config = dict(
    arch='convnext_v2',
    model='image classifier',
    dataset='simulated grey scan slices of phantoms with and without marks',
    train_examples=122500,
    image_size=64,
    crop_scale_min=1,
    horizontal_flip=False,
    translate=0.12,
    color_jitter=0.1,
    targets=['finding'],
    num_classes=6,
    isotropic=False,
    norm='layernorm',
    hidden_act='geglu',
    mlp_ratio=3,
    layer_scale_init=1.0,
    inner_norm=False,
    drop_path=0.05,
    patch_size=[4, 4],
    conv_stem=False,
    depths=[2, 3, 3],
    widths=[64, 128, 256],
    kernel_size=3,
    mixing='cutmix',
    loss='cross_entropy',
    init='trunc_normal_002',
    residual_init='none',
    optimizer='adamw',
    learning_rate=0.0014,
    beta1=0.95,
    beta2=0.98,
    eps=1e-06,
    max_grad_norm=5.0,
    ema_decay=0.995,
    max_steps=23800,
    batch_size=512,
    epochs=99.5,
    lr_schedule='poly',
    final_lr_fraction=0.05,
    warmup_steps=2380,
    weight_decay=0.09,
)
Rows from block 5 of a small image classifier, named by matrix and row number. Rows with one number belong to one neuron. Each number is 128 + 24 x the weight over its row's rms, rounded and kept within 0 to 255. All counts start at 0. Numbers have three digits each.
After each neuron's rows are labels from the 100 images, of 14848, where the neuron reaches its largest size: "peak on" is the class under the peak. Only what is clearly more common there than usual is listed. The data: simulated grey scan slices of phantoms with and without marks. In brackets: how many of the 100.
# gate: MLP gate (model.blocks.5.mlp.gate.weight, 768x256), inputs 64-127
# fc1: MLP up (model.blocks.5.mlp.fc1.weight, 768x256), inputs 64-127
# fc2: MLP down (model.blocks.5.mlp.fc2.weight, 256x768, transposed), outputs 64-127

gate.410:130119114106127107141139099153148108145109156143137137108096109140140119118158113107137130111096136124117141114159151101117166128094143122136184124105137141130106152131129132089157124127135148
fc1.410:134139093141136101145151149092173118112116131115124195147164105107136104118158151122130131113112081138137123142147138135087139128126123123141160145133163114136135134134127118086131146178184158
fc2.410:118115120127114113142134130110171132154117117178121150135175152119133129134142153170130133119091167150078112111081129140135118094139087105115150161105154129109127119132100122155151141156147174
peak on: organ (45)

gate.465:158127109120126140159160139111094140083117101147104127141155109095154103119135102084110079121112126104084162147111127104147132131116109156135114122137142110138112128125137107111108123087094164
fc1.465:115092120130130140140168124143111148117147102129124139137141112155154103173123133096132110134098138106090167148097113093111131148109114153161107126120123127122126087151142097101127121093058159
fc2.465:125109146146097106102138139129103120122117165102108146179123115110128168129130139117143154003119117132098120100110144156131126170125170162134136141117115106145112112146111119147122112133141155
peak on: air (100)

gate.697:148151135142122106098122152121099116118165112129118139106123101142113155163120162157137163092161108120097121152133126124119084075132148092120149095143136149127099122099123126138152122154135128
fc1.697:118111125154088132146157141151129116102116170085157131141166137110146149078154127130115132140124123126113153122132140105119097116145099109098147102100091098093112075153127125157094143125087115
fc2.697:156191128132098165142122143076126145122125073092136128132108124119154148138149102103121163150125108139135121096137106080143154128091119155136128131120125115128184136143108128133132140130084113
peak on: lung or cavity (27); soft tissue (27)

gate.559:135129111157175068115097094096077109112164171128101138095132122097127126143113127151134130170121144124147147125132111133138111118127130101120123169055129169156133123104155096178117091152070093
fc1.559:135140131085125156134104138116140143124143124084116136137098082135133137084139167143157147129116115083143124127175106153146102082127157143062101105107148118167133161125148126135128114146134159
fc2.559:118115121145115118115089131135085111144134091152135131127152126110135151147139142094101140112121112107110133118130126115122107108137185094104125104124125124102094182149147136113133116078166096
peak on: organ (81)

gate.338:094120137091108146101122104151150118157134143139152129098143075148154139100156123128131162110113156097135106093126149144121135100149146167114106111121125141161139186128110170114129112129163132
fc1.338:136136117101123177109124125131130149156153142117202094117065124165173144148123127091099084120120129112136140103111134112118123100130146122133107139149124113120097144151112158200103062116106107
fc2.338:142138137115134129093141129144109174090133177082132111116122111159080127091112108119155128159116100134171127145138123113147128150119145141145104125136147113115128126097153136128100143093100124
peak on: organ (72); lung or cavity (25)

gate.536:140146166124132116101135147119172117117138164090123097150116123140124142143127140134153125140143104115062121149126138069138120139128110143080169143099095123150089167112150124131131132149141120
fc1.536:200151169090169106149106145114120124136115152111112123107126138138120128139193127142131128130134141099129132136095140114137144132145150105187120115096130106114097123129133102121134116114099149
fc2.536:108092130137115137150142143167135170097108167129142150128146104155132128149099147117134125051118175124135132187126163137149098154148175131111132117089129127124081129144116133166102139129137133
peak on: lung or cavity (85)

gate.449:186178145139111138151087163153133100100161109138117111119123101122120116125122158131126139110123129137141189154134099150114128116172105114136147125111136144125136120123131110142161143113123135
fc1.449:140115129180134080131122116116123118142081102134126081134132147121131111117099142114141136080141111101151132155108187130131115100114092160156105179112104186162107123111120149148118116123153113
fc2.449:119131131148116122150115103099127083144147121137149113118112141139132143136149091113083128193129143134090148102096155106112141127130137150159138166137115146105140106149102086127142187140099144
peak on: lung or cavity (39)

gate.202:129134141144103136139184138084130145132149106110152130149133116099160135179145124119100103156107137111117120133136086116148158135138097141174133142097133127083107136136165122101132133097112161
fc1.202:154121104108138132119114110127118119085100148111101112110123150174095133084109153100133130094152128176140111118119197137112122091164130116116135085131138088170160130103117148142139143144143108
fc2.202:119138147113136156144090146128142114132136091158131105088142123119118092117151121127115146255110128122121152137118112094119093127135118093106100103165124097145136116136133122119123146124143102
peak on: air (100)

gate.687:128124111135155153145110078123160104117138112137150121164119124177114115156112105143135105111173109134096129135130130123146130144130170139124108147138131137145114127114114124099138093135145134
fc1.687:153152114138148116128175143085122116149127127160127107128108124106107124102134141136138151092094135182168160132114106119108149086169127124101177111145092123080107144160166114115176115128113138
fc2.687:111100145141099160107130140170119159103183149130077142107100102138162129078084162144158116109108102120178133151180159139095123091099109147127097149106125095125119122139139139114110117148120087
peak on: air (99)

gate.653:134101113112093124123157136152089146133107139144120138143122144136194108168115159090097150139072137135124135119153117148139128102171100140083144123182114118120134135100140127169084154108135123
fc1.653:096155140116124121115149140158121115155124147111128102096159108166168105109162143156171109149145132102094146132129130130136129148140122170074097094139168122125153138131113142077109124157136139
fc2.653:130090105137159140133138148112184168115103133094170141102136122138112097127123135131139109166099111136171127134126113144157146117175089103090115091156155114120139102130113142108080136087157092
peak on: organ (41)

gate.372:109116156159136126129094140146104096128155157145114095088167120148107124118107113152118118125165128111110138134150120098169114131123144145120113108092157141108104160131112142097116116108114093
fc1.372:146172106122138138113130177121081104124153141118141148135141128114119090143130118172094118074181144151143156125148138138141166152147098113148128080128090138128081121138122146075143085132090079
fc2.372:123116139147156102131134111143147159108121113126183153125156157103130129114099168147118106061133123132139133123124155126112107104127142147187140157130126113112162133090113159155151085134115149
peak on: soft tissue (27)

gate.7:127158128097117150101128158110098153114139113114105115085127116091107121157141130140112162109093156166150117117128072149157109114148163089093139069112128123142130112127139145146146152102112153
fc1.7:130168170096102097126137105109126160127127120105154139112150124147152123113089116133151126149136092146122085106129096099170096148106136125137137134117122121103159106101139159139169138141132160
fc2.7:121116144145114156109141126135099149127142128149109135080118120074108143156137155090175106132125116147115090165156154101110082123152123154094115148120159138186099174104157086176079136118154124
peak on: organ (56); soft tissue (29)

gate.310:111143116093142158098093136159092118086139161122168106147154134142145188160148089139067141138126152154145107145133105105109132096134138102087132138118122113156124109074094127128131100111132127
fc1.310:109153184138164089130083144140126157123095107102120106123133103113101122144153125132130108132124150099077152168131121136116168124131130144158130142085122131087173137149115098150101183128131108
fc2.310:118135099125156206081113118130125140130164098132162122103103168118114149152122132119102114142150130168117153126113123095082109149112109177127110129147096092113198164147161120105146112134098146
peak on: organ (63)

gate.238:132145123125093108109095138132154073114096171115149114107148138089138142127156107162140117133133099150156192124122107087102152174130105085170170173130146169116107125120129125155176103129096122
fc1.238:101118097153142105116113154122138105131142148095155139112119132129159125164130146141124117097137152172130127157090166160097151149095125097139132170135187149105112098157097153128148107173138135
fc2.238:125140131116125146128130071168106136160162125149088126143144120121108149138131144117142151127135117123096107115132162132098087142137145113114169152127137136156110142160085096135136068119112148
peak on: lung or cavity (27)

gate.622:143162130162117119110065142088111107137168159105084136099131160142135173150160118172162151124121138147156135103134109101110146177127144109113132122102116142091101167144148098119166124161114116
fc1.622:142149148116086143142180137129123092135108104148149131140132132147127144133156100127137150118133115146166100104161116169131131117199171100138111114152122134102131125083150087143125161158148122
fc2.622:166163100152120132128101150066155121116086098152157143146096134097169140139113140125163158171112142079152159102096086118156166144142128129148105149113164101171140114095127131151113149141131100
peak on: lung or cavity (31)

gate.48:122126154123138134092096142107172084114129147128192121118091140097126130130159166117138154114158139128107144090130123087121147155140135132162132119150151182131126142110107139091150089130123127
fc1.48:151151121113116161065089126116098151125120148138128125118110143152156160113117134104082112106133100083100135150175127077122144117120089113100122129110122104140104139076113134133152105110129115
fc2.48:107152095180095126117101161108175142115124096062171142131125136134169120136099097129112087063115134117194129139126145138163138109106125121104090126139096133076128150101123121107083128114145112
peak on: lung or cavity (26)

gate.692:115142155151136124117140124087117156157126103105153160112121146106164131115133126120107166113160141128108123120118135119137122081122128128121161149120182142143127087156085142143105125116120107
fc1.692:109098130124112118083183122110111162130172162165127151114113116110128142143114142079077173134164159129120108129104150121132095102123117121118128106161099107175078112139083148123140121105130097
fc2.692:130106132146131130122103194148173131142114159154136125130133153109157118152144092120113134146119155107104128145144124140073154157113137168085109122101142124106128123138114124121137131153134150
peak on: lung or cavity (29)

gate.302:141174129118109101156082100134139146109138140130165157166075150116115133136159137145119125124132121095121122163120127102090146151155098110108086191144117129118108140136135115149120113155094133
fc1.302:075151145119135161136102122132116172168167096169109145169096146116127107110135140113154123087162155157135127120156115157143078162090117157125132102113086142144134140131137137101152100153120143
fc2.302:095143153110108104128144106101089092149147081121161116140121098156114131142114143147109175167110107164153100094165096113157124114156096123125088107154123123146133116120106123138135078116125111
peak on: organ (52); lung or cavity (31)

gate.197:123161152137110129124117118094116142102122123165185101099151163136119127127098148116088098127142083114133136124165095119164101149109138106108055133111139170141142074149134145134113145128131105
fc1.197:121097106158112116136144095109141130114129134121118126177094099118125100122173140169165140128202164136145132130119161166136142116146127141169182122138139118111113139106093087096112105120124140
fc2.197:100153108128140121115131122116141133117108144112143145144128155102156126128107104109106068124101168139110115158131088140180122122134120085123113112148112113126169120135092139088068164124149113
peak on: organ (52)

gate.584:139101145175128106107095123089133136134158120123132137107129146108144148139126151116135154134087154168144166121092099091130134131098119137119157147129136200126141148163125143098167103103137143
fc1.584:139145112144128116132091139062134133135145137149154131151122140103124107101147148071161133105097107161145107114154130133129131101149170110128119132147141116136146169117109106110160155141168188
fc2.584:129146144099122142139120124144156169150122168132112161163110137106105181107138117124107107129095156147087173129082109129098130135156130117174126141138140159169114098116098142135129143140105138
peak on: lung or cavity (30)

gate.227:193092125104139099128134125118135106134074110099170159125174141109183137129128170108114130103173148089141130109144145138109099134167094122151145132094104115119156122096144164144131132145116149
fc1.227:108106142143158147106104145135141130127140137123123122111113122115088105141107121122148178164137120136092118124101139109144147123088173128136121129093144124138154085133102125101120122137109121
fc2.227:154094130170053137156124100103109109143139090129116161121096149153112097149122140124094104144141124130133133096190132181114172126098122134098103125098161147119101154108137128134086125079178111
peak on: organ (74)

gate.373:162119130141137130164116129110148126117128102097109173071106127151117131112160135083164131160076118119122133125112118076125127129155105136085150118129133117136134104163158120108166141130129178
fc1.373:118131158096141147132132136123078137131130098121099105132117097137161112142127152163128094157127139125131132126079105090160135119148100120128096138105126117120136107120136146141106164113123107
fc2.373:107142130106104156145154143135097097133160162100108136176097080131112129100107111080154125011118119138178083160163139137128143136111130151147152115106123147156101131106134135113150151114156130
peak on: lung or cavity (28)

gate.438:103135144130115153133195103103100132130134136161160086123105124130095115117140118159110104142169195136126145129094139141162105148144150149150094093142142126175137140107098107090118116140151153
fc1.438:104131130138129068151141133125098153100142125139126109132172140109101115149074133137106139132080112123130137152147106145149098096093121108145098148106121126099131117139149135159113123172107117
fc2.438:100128069113125144163104103128148136151121089119188151157143147122154096110094122135135091084116142144148140124102162155168115088143074115147147070132124121109104151114128157084092147102124086
peak on: organ (93)

gate.457:100127126150116139107155145110130139163154117136135154119110134089149107133155126143129130124142118118142131125125068167177123114130128087102136085173204142115122108133158161165181124152102107
fc1.457:154130131139120169172083149161164108144116149182158112122120108168120148156109181097093137164124127124161110133107124097132144144124079105159138110121075194177103126109126153113133120128133114
fc2.457:093129082197112131137108158126121132126150121115144126146141127163134124105134145129161097105105087103125143135123150121119130099125116095166113100148133097108118139168154148111095159108124106
peak on: organ (52); soft tissue (32)

gate.560:149131129139135147138097129111127112140145109167157082126091120095129092143116131155111118134151138105147134117124155129125159148120143159133091146115088155142108138099085072102135136104082122
fc1.560:142123097147096082121117137101180089100134143098063151117155121115096137125136134114154155153111115127107143111114095105127131091172111126156178145118108141124153123138154110138128139130107151
fc2.560:088123184168155135096154085110094088114133124078134138123140120118088167099147120112106133137081099146115146134125105124108159115137111147130127104118090146130123126141122112151113102078121122
peak on: air (99)

gate.411:132134075119106153168123134126150128142129126119146145112082121153110119150131148133140149183100106107116126075124120115085134124123160102141076137132098129071169119148119132188103102138113130
fc1.411:117163123121138092144102085126089101098164127123154090135126145115109138150091133142160090123100118149153113168111145136105123136100132136101138178163144142113126119121181126169098077122102131
fc2.411:141129129130139086157131114147117113158117111161076142139134115131150131130138141147101179106142140072090094099129107106130134136123167103174144123096141144131132127131146113154162103151158108
peak on: lung or cavity (46); organ (43)

gate.73:112176158135140132146114133098104118118134117109149102074151157106125110120140158145117124127137129119131107139136134153136162101136107114104104124135171163117112107126141164123129144096119133
fc1.73:154130133126115137109153130132174133145099125128104140139103149116110145127098053124133111113118092139130139128110099128127110140132130112163120138155154131127118110121125125176129146183128087
fc2.73:107174156096131118101128108084125146126155155112140153117148088151084109087178115116130109165130133165118129142114129110097085145125070098092159122141131124157121146117118126150149115120150147
peak on: lung or cavity (29)

gate.62:131137150127114113132124159152117075105142141130152129095113110112148107112139125135108128111152153105133148088125087108119149132135092092105147144114107166140156122134150117148104104146119114
fc1.62:185161153119154097122149169091112197066103126118137096166149134106102117127134125146097145135105124101134111151144131120196143123133109118110103122109140142105146149119113132106154130159116115
fc2.62:124066107145102086099127164136126124140142109134147146164151087108148097110096145089101139060161136136101155149131112121196169096169159089114160117121153161129152147124125156126123133125164120
peak on: soft tissue (48)

gate.91:162126174175143135138102129139155098152111132121138114119127112135097183112131090147139096126161143153061111149102134077109084111125169127122155126079152115115108103147127105143113161099117152
fc1.91:121150135113167152102126152126140134167136115087125119114140111120109158144131094114121141156118115164125133109108143085097123154126179173086146106123119098113157130126133085126141134115089132
fc2.91:054112145156085121157136114159131111114141070135122148144174109177124113100127165128130144096134130148129162112130145115143148129148188139157107151150104081159162143159146135137090143111099142
peak on: lung or cavity (34); soft tissue (33)

gate.110:145111124135126110128140199145146119095130156137121135141112111168134147129133175120147158107167111122103154137113149098122137092150102096151141093140142115152115100127158145157130148087114119
fc1.110:118090117131124103148145137142148093150152119098125183104144123149073127111130107139107130125099115099093110129134140150093095084103117140157157120117151151088125088161122158103115136095125140
fc2.110:133136083109112141185124209107114141109127117145157125160086126137100187110146150158157142146166105121155131153141126132106171141119112102096110116140170138117158122126099117144090071178127133
peak on: air (99)

gate.594:075169146110122137163120132146117108116152096158146117141091123104111114144105128146124103125108171124142123149102158131138089161112178138119134087157127096152104144135134101146087112103132162
fc1.594:095170135119126131145142145095076157109180088116139119147095073105137100176093124142136127116093136130146130155146138137129085131110171123150171127162148108108101142127120118133107102111126159
fc2.594:105118102111155178117112120134148146120104155125125143190124150150127117147121133137109120003126147133122140147132157157125108138153103129169149151121137110101056107110112145165181115163111134
peak on: air (100)

gate.184:153135149123103114171153142152068125107122159143148125119128143084183099144105134125091155116147155106129168140130140097110137151127073122098132158134102128165080114126113150123125078123060109
fc1.184:108145103082138157159111131114127131149146116075126130179144137130130123130099085123096159112094090124151098114133170154123117116148119126123100143149129081111131133097110109135108136122112108
fc2.184:172149167105104091135122125096121143163142128141086143133113148113130148168162136126131144139131151102100135158151085118096154194122146145133124102098134164154127119108151146143139156145160102
peak on: soft tissue (46)

gate.620:133142120152108117105048112146098153097122117091133118058156094098148140139117143107110137137125135157139121113131133093121104160114114139119122168129157144136142139128163150178122125148096104
fc1.620:129097140197108105114087099145133125093121140114126168118135151121135101097145151134107145099123147102120137138138133134116120109133106155133179164139137149163106129114101142106122135095150084
fc2.620:140130144158114113144121100126093126067129141141122153148123108153123149119128119155151128077099153100151129143107107142117126154081150130140113118135104118109112130144130114112089157159124102
peak on: soft tissue (43)

gate.623:168123075130124115156122117067169143128107169149136120143162156150084111131130109082088131162121135140232117156137130121149136136141134113142127131129100135145112127149119117134125087116133113
fc1.623:159123144072130129091129168112131140122145161137123143154149089164117132138111087122104101156137177128111065058093151128114120102191177133140133147127145102142189135147143098168127159113113092
fc2.623:136132165128127078101126167144142096151071149124121149142154097162134155130164148146129149154136130100106126146128133189147131116156186081070099117109116135161074146118120105118134114135144127
peak on: organ (53)

gate.475:124116172122102111095129131099122176131110096114125138099133108090139100147127115167137148128147128157111121112147107128156102114146149135140125112095191124083162104150142150149156154160116128
fc1.475:123157170070113130150140145148123130102131146121147101086128108132143074111108153130163089139130118116136040153138129128104096104100160154138136115148169109093118136110138143116101126130141161
fc2.475:132122129135090115084153160130104135127163156128097171123115128122138116151150168129187141153131145119109158165139130114132120136148128131099083130110176140152079149136112103152086102127142110
peak on: organ (55)

gate.700:101144126148122080116187164089091126103134126105084138157157094125140144117139145128136150097101113156076154144125114157154131140133116138169144123090130080110128141174110089156128142151123122
fc1.700:103135123155116096117145148100129129147162091129124160163154106108141131128128152144141185074126106156101152150101142181140164139130106146171124135092104133095141130176124085138151101149110146
fc2.700:138167132148082087132152146112100117153091125105129158186107114124130131127130133146143140026106135136100166142107175141123129147122158144141147118089101114159115119077108136168152104122111134
peak on: soft tissue (27)

gate.595:090132115133102125106091151125146137150115170112117139106149109119162129108185134144149175167133114152101139144111146097130123107119113107159113095111136145111129138143120156111114152160136117
fc1.595:133147084143146131141063095127130129120150188149143085097132090151091155099126128124135107119134130135134155132121135080110155115160079151123116139088122154171106157125130131093162101115129138
fc2.595:088140148118155084167182077096117146114124131164123130135120095135118084107154134162138140067122134161141098168120103131109120147167141130105138117095114131145084119106114147133155087118127103
peak on: lung or cavity (54); organ (44)

gate.741:146132159112139097125155125125120121140112139123147125124163081142132099130118145186127147139153100115142112079131138110119167127192124141130152178133061133106127125117116077110147060167122134
fc1.741:132139128134137192146125130153134148127158142124153107143089133122130126173122104096105131148128138163083079060137130118142174122159090080138082145093061108109140122130148092143130134133155111
fc2.741:135112104143097117116110114104126116066102058074150155114127136137159109167088118101081140135123143136154126138171097094170174126119160191095120106113146155070162102105194118127116157092159134
peak on: lung or cavity (37)

gate.570:129132165110141138103117122102098087157171160141142146122108128176148114134105121133123097085153144099100161121123115127155104135134123123080134092124122134163085151132089132111104075104103129
fc1.570:126131090139161132089141132073117144100119119120131134140102137083104152133133156138112123128124112153087091147088141158114124106142104077179151162127127135093128115099126098128125139181156172
fc2.570:115135175096111110134139118096115086153110156157115124132116081104162119109111150095122125114129149135106057143101114133118123105102128113140148107075147134124097132124100108113120154158154114
peak on: lung or cavity (54)

gate.118:071153103127101145130153144128113126134152132120117182146130124118110103146105128142152130140126146159153106109109128176159084121148173123151161121148131117151149087120167146131128149100098131
fc1.118:162087132108122136160077101131122131111138143152145114152124143128132068160111159142131113133132125129141074119108148097126121114112141131101098123103105127116139110088124093122098107114127128
fc2.118:124088136147107166090150123163148058138105143136098175131158122183111131146072194128129091140151148096145138107114144111124084098144197127168112117114098102133123152133095103122108121123127127
peak on: organ (99)

gate.596:122142143147117134133089127135161105151171128087122112083133111105123167116130129181118102121123148099097173130115121091122111153128146130154133112077151137150097129154112182133175126160127118
fc1.596:101123165143166147142121148136142086122173101150136130114102133120137123125092141107135102105138155108150126100124121163134138087142171116140117126119155120168119128094111142114102108135149128
fc2.596:152134095098136166129119143126133168109152114083140147135108144148091104117118166161176144135121127091153119135135124179120138108105104155154091136146128107120175109175125135091107137129103118
peak on: soft tissue (49)

gate.494:104163116118146107133116130127092168107139121100164125117097169103153124108105149091149092152149086153069122118109172129123090154127137116135124153115111124141141111124148102145109109099149083
fc1.494:185117083109110154157143177129147113151105161151115115099119128109148134125145114117114123147118129102132135112118132110157152130139132119157153123158082103130113154147122099145146116113114162
fc2.494:154128100132147111132110175140153105119118125107152108125128128093144087123116165147192121111152175141145111148135084139191162072179118093157115096136143129078140126142117136098110076127144152
peak on: organ (66)

gate.17:120162168101117137098101137105140163124169177138142106101118106157142086159114155104084098164184076127110142131148091134124120121106106065136098129165156124088120092120109131126157125158139108
fc1.17:121082120105149114110160164167156112128105104140119159101115161147111126146115117094125155075103128157137098099123173156138126166107145123139151079154117131096135125141115140094152111119164132
fc2.17:159120098094139143103114151110147147141135130135121118176069119144196136093114155106133108121110114143143159110121133144115150121117073136112178106124132125124119072150119127118090146135130123
peak on: air (99)

gate.212:139154178137123106136128141082130105133131109118099119112121113107130133094140123165141140135142185144137114104086130119140121137131157124084137088113171127144149141136135115101179153179091133
fc1.212:145125108128105136101152097145154128175115088124116128129119102146089170139144136105128145131154109088122138104143097103131127147096137168103147089158134116182128124138103113108152156064176160
fc2.212:139097168126109131128127121140105082138139149136087113114145104134138127109132131127112113124112086116115116105114151116104158128106142156141134159155137129129135127154191129153143138114141144
peak on: soft tissue (30)

gate.435:083132133156115108116111124160162141128176167141135124131123091166154088124168139090105085122163121136121157120124132083130154107153147111123154116131107119131127114160124109126104141093138129
fc1.435:126093090151130105138118172147097159142100115117165130090150145103129152130093104142118159130082126120118111122151132138155117132121124148098147164129135131110136135125092139152127133120157105
fc2.435:176120146144090085191109161091132150141138142117106114114113114146139144108156102167125134190122153118135079161092108105115166120133148145129144114116159175089156106143125118130126136148134128
peak on: air (100)

gate.384:178132165144143104122107155193115128083110116112133138108149123161165127164105168143125153139113126125113133132151116101111152142101107086134110179092125177114148069102161140109185121117143077
fc1.384:117081134134109111148127131120098121141095129109103109193130170125134142133124125159143096121160126128156164144143130169127109146120129111140141149133104104137110124182116140124111125137126106
fc2.384:127121127083147139184123094136123181135165142117149135106131156124136112116136120130164131181109136111086086138143145154110134102107138146099139161125088173148125124120124112094119134132127130
peak on: organ (47)

gate.241:109170146109166150174120150111096123138168104134123147129125146125110105175098112180130123121091181123153103139100155098162114143114135167114138118158112103185100140138135132124111129136160114
fc1.241:142098107114122135126115082150134105098086163178121109152119153135145129114144095106093142145138113148115119112107142157096144169123111118207132164106108166120157138142154130139111126128148116
fc2.241:150122126105145067171130159147137120133110069146132120067143118129135092153152114169126149214131131095109151133140116120119176152128143122129120105110138162117197126170107116111086132124119131
peak on: air (100)